Weights of a small segmentation model: trained on made-up waving flags.
Rows from block 4 of a small segmentation model, named by matrix and row number. Each number is 128 + 32 x the weight over its row's rms, rounded and kept within 0 to 255. All counts start at 0. Numbers have three digits each. After the name is the row's rms in percent of the matrix's.
Before each channel's rows are labels from the 100 images, of 14848, where the channel reaches its highest value: "lies over" is the class under the peak. Only what is clearly more common there than usual is listed. The data: made-up waving flags.
# conv: 3x3 conv (model.enc.2.0.conv.weight, 192x192x3x3, each kernel summed), inputs 0-191

lies over: backdrop
conv.28 080:114103095151155089129165142161096119130093110068081120108094070174198061144124086155097101092114204158119128158105093111095192083055135166144119134122095107063119130182153145204109137191075128126142155175070144111125106146153078153182128084132110127090133136155164147136224125179098127093134101091118101094109141095137120106079131115119123134087090128185101175099133079141175145110118085155095159125171110134135096172171156139105091111126105069104168140131077127103141114126106146136122113087095092165080109162118107164151131140108143083123137187143096160128152082077118135120

lies over: backdrop
conv.22 086:068097178154121116113090048155162159086164096133214147195171098148145148114099132134089128166125113097134099130145128125117116142142105092142186199107117168160191122147134078146112146148103143123141160088134085108136158130132137144095135110100191164177143101097158124160149136111184052122076138147108157124092132133110145125124107036173128121142156142117116092173148110126108193121106214101099142130123118162174112107108175139118127103114105170202140131126140104099109109089157068161124129152114195139113104124203161140103139133153125103076144083120137088145095216117176098090

lies over: flag
conv.136 121:139174155171138113110066062138178143140128107173166126161181113166174177126157147096113145187128153097184114134161133129139095151124051119142136101157195128126135144122180114167121168147118085160206092088206081132107166108152091173115099093127125170137174082116139201157162150096162105184151161151125134107158140085076121129120143101177080067168098129152161167111131131097143084095132093103136162118115102142125131115125114068158151133141127144186117066122180131110095127096179127149076110199104111108106175114172131110102061094147167164127107129162158145132143115112140150078

lies over: flag
conv.159 115:123153155200129188112085078103177138085140087139138129132182117157171117097110122115126159138114155079143061092144115091094102166096099116119137129134192132116131135129124149129113093132137124136216113058155074182090130093120133121089144119118171158169145085068105205094106130106171068156164133146142110115122154049050128137099162094190053079185101142133169101144115149095117116156105125092121145136121146102076120120116120111118212135169152178132124087119117151098154138150093136137112122143061140088107153136177148097113056166161137141091074112132096108098128124148159170121

lies over: backdrop
conv.70 098:094083165114100135091141119183086121077108126108116189148147117108168094092105095159091112086113179112136151104144146131111110110073133067139126153108116080098186112182158109168110113127059165102145152108153140105103120096140105123151064079109162189157152077154205156128132166112086044099129085117128114084169192113132141055103048091133151146138108164128115157097154122141117103128117116097085147086137139152154168094104166126133104077130101148132204151065104137089115135100154129104077197146113131167089092171166125163107119120086107092156124122159141131123158171107182171150

lies over: backdrop
conv.129 090:110101187149146127078106173168102153089128110113125174133153125121147108071143084140123099119111154130142103122125130169178101107102078119113137102159149091128141107166146142162161175199080148164153121134200169103121135072176127154162122076168134150149142070155162137147163171116094101157100100121059134123182153095141120029101078112169103099116092105146153118082113150100084078102096132149053182082138098146191118141111128100141127141123133199115199084089127109074139128099172140087140203126110132136146158133158128144070089075094147146115110117165142134121180164112112156176

lies over: flag
conv.145 100:119129174118154095072145139123064171091154099113114139132097108159160143106104150092151066126103166162103087180069096165161111137147100110141131153145124099143134122153118151171185164103124153127144103164105122095194113053135137130151142097106158084116121093189163135158114170106103162149187094098140170125136100113135067055134070158162133168085138132152110177114136158119143145081064090150100136056161098204142107152094156097123121174081105167121150099178093157091144139133137114130179191119096127158104150121120170147112137095071150120076161111190105098091150128080095174189

lies over: backdrop
conv.170 108:049092137115124128111180093136137120116175108126103148163144132128125113060099121158143168118071153109134051089066126136110089162098120054063152209113107133101153088138109142166131129122098148131147161114116128154154110135069120048123137098099182088158170113132141156150132106128113071089136075146195134169132145094108082133121104090173139119148111125111182120175119157153117148123048135112138142123159136135104122112081113103145174117121155178105158119153107182135133200167110075122181172141077123087076118139124145136089147121081131079034097141176137117078146150172119152146

lies over: backdrop
conv.109 112:063108165119118129150155057142115104103152151119133174158143150144145119050132121125153123094077199086164097081090169155114116174076100104099166165161122094113127106171111118162118114123066169165174137093094148158101154113113113102112125097163113131137158053147169170154113142118106082106147074157157052160136162091091079105136097072155086124149097156149216153128130170115127144106062108090122141082117152129113130127095120110165122087115124142146169119167113185174101178115154082092135168147110117103094110155125089149095113139069126101115091157187185111088142138143193161170

lies over: backdrop
conv.141 105:077082149149125114090173084158125133087108117086126170141166077175167073080092065136103137090113169093103124162116087125078132122059097123121171182123115123085143072158155118200134155147068136134166143135096148082119119132149109137203151077126157151098156121128162165136185143147087094089107093079117121075136190082136139067069102074147134113108086120126124120130134123123153154130083160096102196117145075139156110165135176139122142070126131081105196119131076139106169112117096128135071146097083116171091099189173139144130114123091182103123145143172122151113175155117139129111

lies over: backdrop
conv.9 108:074134133124119087113124065122147145084188076128145155144119081171156136108122144143113126171099158097141050097072108141142134154108075102094164180130147140092146077148165158164119163164123131173173174116112120126173133107115079098095164102103157122141196126159137168189176119118149074131124084150179111159095150095100089136132109071202083092129095149180141130150116140142102155097052127099096192133159105181120071113121143097172153176095137174151125097153139152105110155135147080159173138147069126098052147116156117142095137106114134088031147162168135110127135147128122158113

lies over: flag
conv.140 091:130106075138083100126200137199119127132078065123040105092094177127145104127148106166073082118114168155144150095132098108144134060075158111157069072133106113076130139127136201182125115123096128118095134141104117129119092141099115097142158129128134124093072137176143066112158091145071134112152092081122117120145152103155132111121114121108141149090073115161127162081130125165181067140131060118114156091194117143123138115172122102096086129111140099083209146131120161107177133158109145137116086061118096169099130102033123153165171163128107106143142137139110148102148109065123163096

lies over: backdrop
conv.127 056:092085180153102130136132125152118121103154105117171205105103148098137102100080133116110120131110112099136073101109115127165120191138129124115189171102112178168140090169138161161121119180099181120120126093092106131153104137144097148097141123130185161164111100147135148154115113105124078111062114162124095172077172121176132116102087080156082124153144154183102100174106179118037172131097186105100139132110163151191126106132123165130154142099171219151144138112106092107132111095114142118159171109125172123099150120180151110108125146125124074119127099103079038125085223103143179183

lies over: flag
conv.76 066:125106076097111170181126137127148069159083145141125121160115165107114110165179122159104145156175142077194120026146155097120118084078159108098108124161122078092150125097174188096069095120096125127115172095143136186127144150105145098101132112119060129167131147113124109100149074160100096118138083165124091143115161095106150189172149134127123140094081149106173097122137111156130100147170135103091120118146177057108152117119044127136113111196117098099132137116158099110112096156119105085142078155146101087113076095053072157118144148154071131150088161111172174144169094185152117120

lies over: flag
conv.190 092:094092151120168119131148148110049128139079115058108139138103148174153070132142111116146084057175187128136155133106089128062158136058147148148083125169107079096127132153116178174105113110067183116141118131088151114079155092179173123175174094146124129115107070137178121104107166179077135118126108140075089073098100112087124079119120136086126143105127140100133142147173097079164136101134132171080104078147144104123166179103106138105106098163078052135165135145086121115100074105076122076104176099122101157130085153098138169095133132074120119164133126148105109127145113120172100190

lies over: flag
conv.120 091:182102104149111118140158121151081101150077091107086114087106149151149105150162098148099085112121172163138182135146101119153166089102129196194088059140155098126123155151120142190142097110087110104120124133127140096107150094151137155169085141169102118112106109138149117097131130145094174141189128072112094099165123132121106071161107166091111136100109105170154197032140119124184096129146061152122109080164139130107149150170117102093079116134115071127193136159110128129145107096135168139085120117147066180144122137071096170148135161097140118194134148140141168071178065038126148118

lies over: flag
conv.176 096:119141155143161122152121145117140099103100159104163163139096132165152103148106121089144114106207146104152156167159112145104152117111149183155099167126093112133117150144143121122111104127133183105123091133120163067127158141227155186170149141156103165090085133143148144104152142153106132128076175133064152044110142173155166133116122125119151152105155143109109128158170086098178166166167186117079115145100125119212107162150118176094095104140115066174111152114118057100135022055106103112085112115176160146147096169170114104152112145150135172156189131087120136173131148135165061145

lies over: flag
conv.85 086:117097125082108141152163133102137100137150185151148154152104131086038137118107103143150115124120052119104167138159182148151121107172145112114192155107080117170138108111123048068125137105135148100060167158121158101182131171115131106112114144124112157113129159135134078123104119104092138109075130127144158163155160204185164139143074109086210179105181130062110094167148126136078163142158211117129098134089132146173148097133123158119102095089126125139141187092129108148127124106156084135143143135188148156141089158142068153162170122115108107154158142118165134185103193180126061146

lies over: flag
conv.12 061:177119154122093097124113146123123156177165205135141130116161141092101157117132121104140147122091056125079149171139134158159149120207066201118171080123122132176095090135108093098169188171176099192083129153105187120094129155117134177118089141191130110130170142088080128161088131120150183118081148119118114178141109165150120126113142158129139087138179108154172117110074140116099135094114147140173135160091083107125096176145172128173112143097142126116115084142170121207137168102179199142129137116164114121201191083130115114122138052108174116171099103122176135123156115124103127117

lies over: flag
conv.42 089:125083127127108146101169101151111101039131106100114186094121104100138113140068109173081077112092100097107158133171117114132143090140162107177161151078125151126153110150139097132101121146090161081125145116130098079142090135130083134130101121092186215113119129143164125132166146091135085103093126102116160111147166144198173084066046080130146163114142151147084123131141118156093134140159132102107145131151124186166137072169172165100137119084108179121161174059072095085159113107113135144090159116130144169084105170184124164165125144147109093151148135106063119128106208086123197121

lies over: flag
conv.33 087:166144138185160125090139118143113137128114078115082113126125138183176093108131093115117101112086194154115113184110075111138111115104095132169126111145177100115118148134110145204138138125098092116196091136129101104110092087127118136194104093117146080115130092165159160107136159132110148163196122059144158109162109071124079067126128156141096101116077094146148204076133138114181094111105066148142172073158096161106125153132131071093126133126148130106183082160083163092185146131105165138127136126067095170100177129135168119118096130096189123109125119158096133053175098076100193146

lies over: flag
conv.56 113:166123155169115188115151141136145121085096116129113135119147143131114097122103085117103110081180121126112183161195110102110104095113142136194098104115136114153116143126131086141134102070119139068130098123151112089112109089191172148158113148137140179081069126107126110064103123128093146151123172083072189041154170131171168094110115124092150142125122115085075143137150143089150112185185164095121133099106118124157160126166148154070127110134155120119172154092091106079187050123095152143052111089153141199156130168186143092180084177141149155189173106102090119133127178114122131131

lies over: flag
conv.80 096:114129172168168186118112137085170111088114120118180158161151095166118074124114079119115122130183119072132115131161101117103114116086125153131116147108141136139129110138153107141110111128084138086137112089155145112128145116220174134162127116126146156118114129114142183092152156129127069149072144129073185075128162122142170110113125097134115086146120117080098071189128111081118170175143222096066159154102117135180111122126154167105163119150154146152128126081106071064160024084093105116089153141132153140113121180246135117119070148151169151129160136097100137158135153173130099135

lies over: flag
conv.71 086:103140143169137175102143107142143130094118083119085096123156156162145085090083094139116154044178181104120083109113097108042112152051140091095065179126158152084126105122122141140117094071123139107189122089116117179079106125133200077132196138115201139140113127092126131073102106167110097123154148119134129077057140067120137143098159092142134114145094125088129091173130131122150134136113174094124139128130131083089141148105103191111194113164137095087140113141105141103166122157050122124101127067075149124105128174121191084121099163138141128132109116141075097104128116161189107114

lies over: flag
conv.161 109:131136151135157091115125084121136117106131125127185183145101069190128116156116118112108098175174094067147132169138109122138153167125105173165169157108140163144110124135181086177118174143089124112148122114108125069173135141222109194148108110112140155087128136168175160162177156105134116139067164119096144085105149143174140103121103095133129121116132143162081141147144108104114194113134182099100167142107094193192090131172160146130133148076110131177126132110121066074120030074145109134074133135137119149110131181226112136153104122138170107135217153117102113165118167103118125116

lies over: backdrop
conv.64 076:090102101145168101097157141150110120119112042097110135114101106178126068137140103169084094163126155110151070094074074102113154129055125125115134112125148126050121120133175190224118150176048127124152155118124133150143107128134096109163179077097146091105126105180180154148191165139084093110104070119137094149114138070123098091119110114140089091114073112176112119130131128150118140103073096134086193099176102172146112121131103101144167163109109159102177114125101120071144116140094133125153153115097077139045118144123138183113128131116135081082147177161079124128141111093108170133

lies over: flag
conv.105 107:120097048088101120162160152124115087179123113127080092099097151111092127156139144185128143102082150166121113054081127124133151100120180110102115127124123134104158133144101171117129094133131128127077166131078163190151117161069139028104139162131128062141119161139115095120119089140148120092162067130187110218108118131140090169171144161107123150118123139156158117122106129181100151125102119143157103157166177099066142118113109145139117154125120148090110150154135163169122190165111127126203128117151105109102093100010092162129180137134087081113070153137134149101140041120118134127

lies over: flag
conv.171 074:114083115102145117170118062111078091164129109101160212144125135148107110151138148145139102129079128077191105065101113128126157163127141151132160151128154137156146130135097136167100106143076145124115134060109139153127174132127137083105073135132153094154139071123184146161118154103185087117122079161171100193107106147100084111154107095132077139126143167149208150157144095119101192082096138141140095112154185156116144107095083129135119135116086165183106157125117138152082143075135091086143185202146073096083078146098063186087116113103105075110099184137160105074152111124158143139

lies over: backdrop
conv.18 100:064082167095156092131138121118091104106137155097165195139133076125143109113111114140143125123082125087104106123092158142104170147102129168099218147112099150097118110191146117139122142226065158144120153133098179124119161152162072152135143093156136159112159095159168189190171170099129067088065093158124067151102156142122136086082095065144106125149147158191139101148129131131065180108079135125111133148112136147167098131109168151160150112086081169138154139103103110143075139072140113110139193139131121109089070179178104184105118092097129083107117177154127128158123129141135148153

lies over: backdrop
conv.43 119:071118099125139108149176054185113109123118056120142149174095158182149102125144144149090081142126177108223094078106096119121150147068129089148120168147117126114147112132145142242091137098045157119154137080119104112126153123126128114129111104107139118129133081182210119160159119152109090127135090143139131111106136100117081127167106069152108127105085135147157184135162107143169153088101104102101161062179140179151148103124089105135090127095111125179160140158139142095103117115144049095113113155114096129061110134113106154118139155105110081101164171161145107068139161072170150124

lies over: flag
conv.95 102:106083154101174124167118120103114093158164150093165082185117159154128100095152099105114161097090133150096066109092135116123141166118107150068150138129115159157161097226058097153093133154085102137127129128103187170093176174131148117148079102174127081176169117135141167158101123161158128132109118143136125162104079151125099154170169131127087070169128092139159105179087130134109175113116177162168118172098127097115144154097159166131138096133143176146135093190131125223073165076141130078174149143140113093154133117150126145043119104083184093101058105144155134096113093136132111152

lies over: backdrop
conv.132 099:040071136109110135106126087137121149098134104108152162192136087101135106122116113164082134177115112076151081077110105129097109112077137068086172178127099097084199080121173169146099144153076140116129181098155101123143129129088102101108145065071173159186168119114159132143170113150127046108101069170136150151140161099104164129106081059168130128106115128113127088169159093164102138119100175119068149114165115148158124100071143096137134106146108155142154144088121113080113136137118075109148148174097136114070085126149138181087158111116083099070116124139146120165152194176135110122

lies over: flag
conv.108 066:133081111152089155082156164168124098125092092114093155087103124068131091108109082200077113106083153128115178097151168093130139087096149121136138068065142126082151129155140135137112111175082128089142151136145107133130066140119070104135097108096157186127120128155152156123132122088121069099132091104130097145173170094139155083074072107117106121147105118135117122111110145171092061162151057126126172139149105170142176052143148134106148116131140180095197156036087109099155161107123172133127153135098120179091133146153088184138129127137102093147095154125070169123109147116113225121

lies over: flag
conv.7 084:145140147195158121066094096149128161090113065117128137110175086179194115149140122116089112141139165110124092144145080125113147093084081130161117111165220136118147128119170155174124159106114095147211090101171073116131138086171141139144158101101178159130142123104148170125158130116161120178157135102103148079122118045095126086088125117175054083112082130163117136117096108105144099087109130126097177103158091155123105158130147114116171173162119137133130062127112114051166099123110163172086140134053121149085174129148170119106070096150172138109124103141083132099167102078099162099

lies over: flag
conv.189 104:126078095143103140152124134154178084118127094110134097100127111130162096143090070186048159103148110152088146102161137079112165063104150150110141154066137179090193118183138122111097095188146103114122191136129149138136122190137133133125142133122153160143126194093092122107186077123148074085073141109125120114090168145154184166097125098121120124146122129146088058147106098190090129188154181098105147210124121103138125112180155196105140104160163123102148160106128062127151102103105160167125075094122164130091100149151114133146142168180119102142104124070093163148102111126139103061

lies over: flag
conv.31 108:123157135185128162123094106119157163105105087113121079140180138178164112120142103112096140105191159109134116118148081110074125114080104146143060116159188119121134122128131158130104114083142123137200092087146093142070136105159206138132191127143168160134119127065106132072118111174162124159152169127072142039074110059075161148106180128145079089144094097075131102163115109095193123126137173125093148137141105083083143175129128154088158124200135089129114079143130098099160073140067138125079088095085134134142154110125173093114095146158151162117111087117102126147119114138160075102

lies over: flag
conv.125 094:161097156180074199139129111151141138086117134141130161099128132064138135123112091159092097124137072100135197112213148092129120112140135134183162096111131099154119125105124094090107112131133133120129142092160061096070090110125115184069089128116142248134106114080116098081112127110137097117087157129069106101159177120118196107088095099110116139124155131091137119116154115126092088169192137086126123095140119136164155086172135137100112097140149137128168171064126069128170101122124160147062095131131146156152135128160101120167115176164071122171134116066128108147097227142138164126

lies over: backdrop
conv.169 098:064096144104142141168118132138115114113151153094176164168116162094127125100124133106131132072120169136145072060099128146129123120129154086066140228146103136160207106175076161110107103127129189146115138096108149158124157154113181094092121129139141107219121109109137084132107118141162090101092088181121112196092103153129117149163122096163103135124160148105180101158118113149087176120088185138114093138159170104157141121049107159137093107147136167153119141141132102165114158098134085074196152161156160077135109104075101133076153125110088121087060100125167099077128137162173104176

lies over: flag
conv.65 105:128078152157101127112130137123140149084189108130112117082144105094138136078073118165111157139071060143050088128118150117142124128155112138097179112070120180124130110191105116117146125200152123134104172142100124138114084151086087113100166131137194141122143142116082150153118123091176097102090124120148121165110136126157141134070127122141102101180158138179097061163077170171054143136096159120153147192105124126110089126146207161136182145091160215094126114128114142162146173143108190188188139079088155121118156110162164129101149128144138079088100102111080090148088160108096152112

lies over: backdrop
conv.110 085:116103171171152156147144057151131117132163109102138108151167135166167102074079077107110159091064143142088116179141128068091108160107091134131186166102112161137169135217056054181100126138101090110178137112094096119081118160101097149165082089129168141134155076116151195121102143124146115100140130099156125117133104111116115108105130094132125093183113116131153141164136136147159151133129143130199145127121105138086166137146174144100134051117159139144163117165081171193135187093112135160123116135077133141133144148210162123103112154098193101096080105140129128055102196132152126119

lies over: flag
conv.16 074:134113177114093145097127127141185155104166140199107088159143111105136162064071098131138192153090102149065158190151201136140036125164083081092143153111082126116151124135149062098178138133151080121103196192157152101161112128067097139127114124138118132128154157131089141129121105103076144113130150108145152080183173155149158145131114122130220123127148144111074115119125172175102070182146148066142139160086077116134102107147154117123117097138172119092175127134164144149134187159174141177113126101120164121171140151188172102145148120108157141126146095149155146160136165159139090106

lies over: emblem
conv.58 087:110134095102126109110097087114139127128122132125154164140143067144132137143155139147120126178139114073165069079088123148103119114108102080066155135144185137076128080076198164113086183145148113180170155093161118148147130146127094099109171113079137150142178153110143168171204139138155075126083104176153105156106153093094143165084142080190087079102088145120164079163115097118087115086104133115067180162159112149137090120098101119188160157139097121132080101090161117096090122140138097116116132164092116048053109120144102143092099063171121135087121174132126152170143119193126150110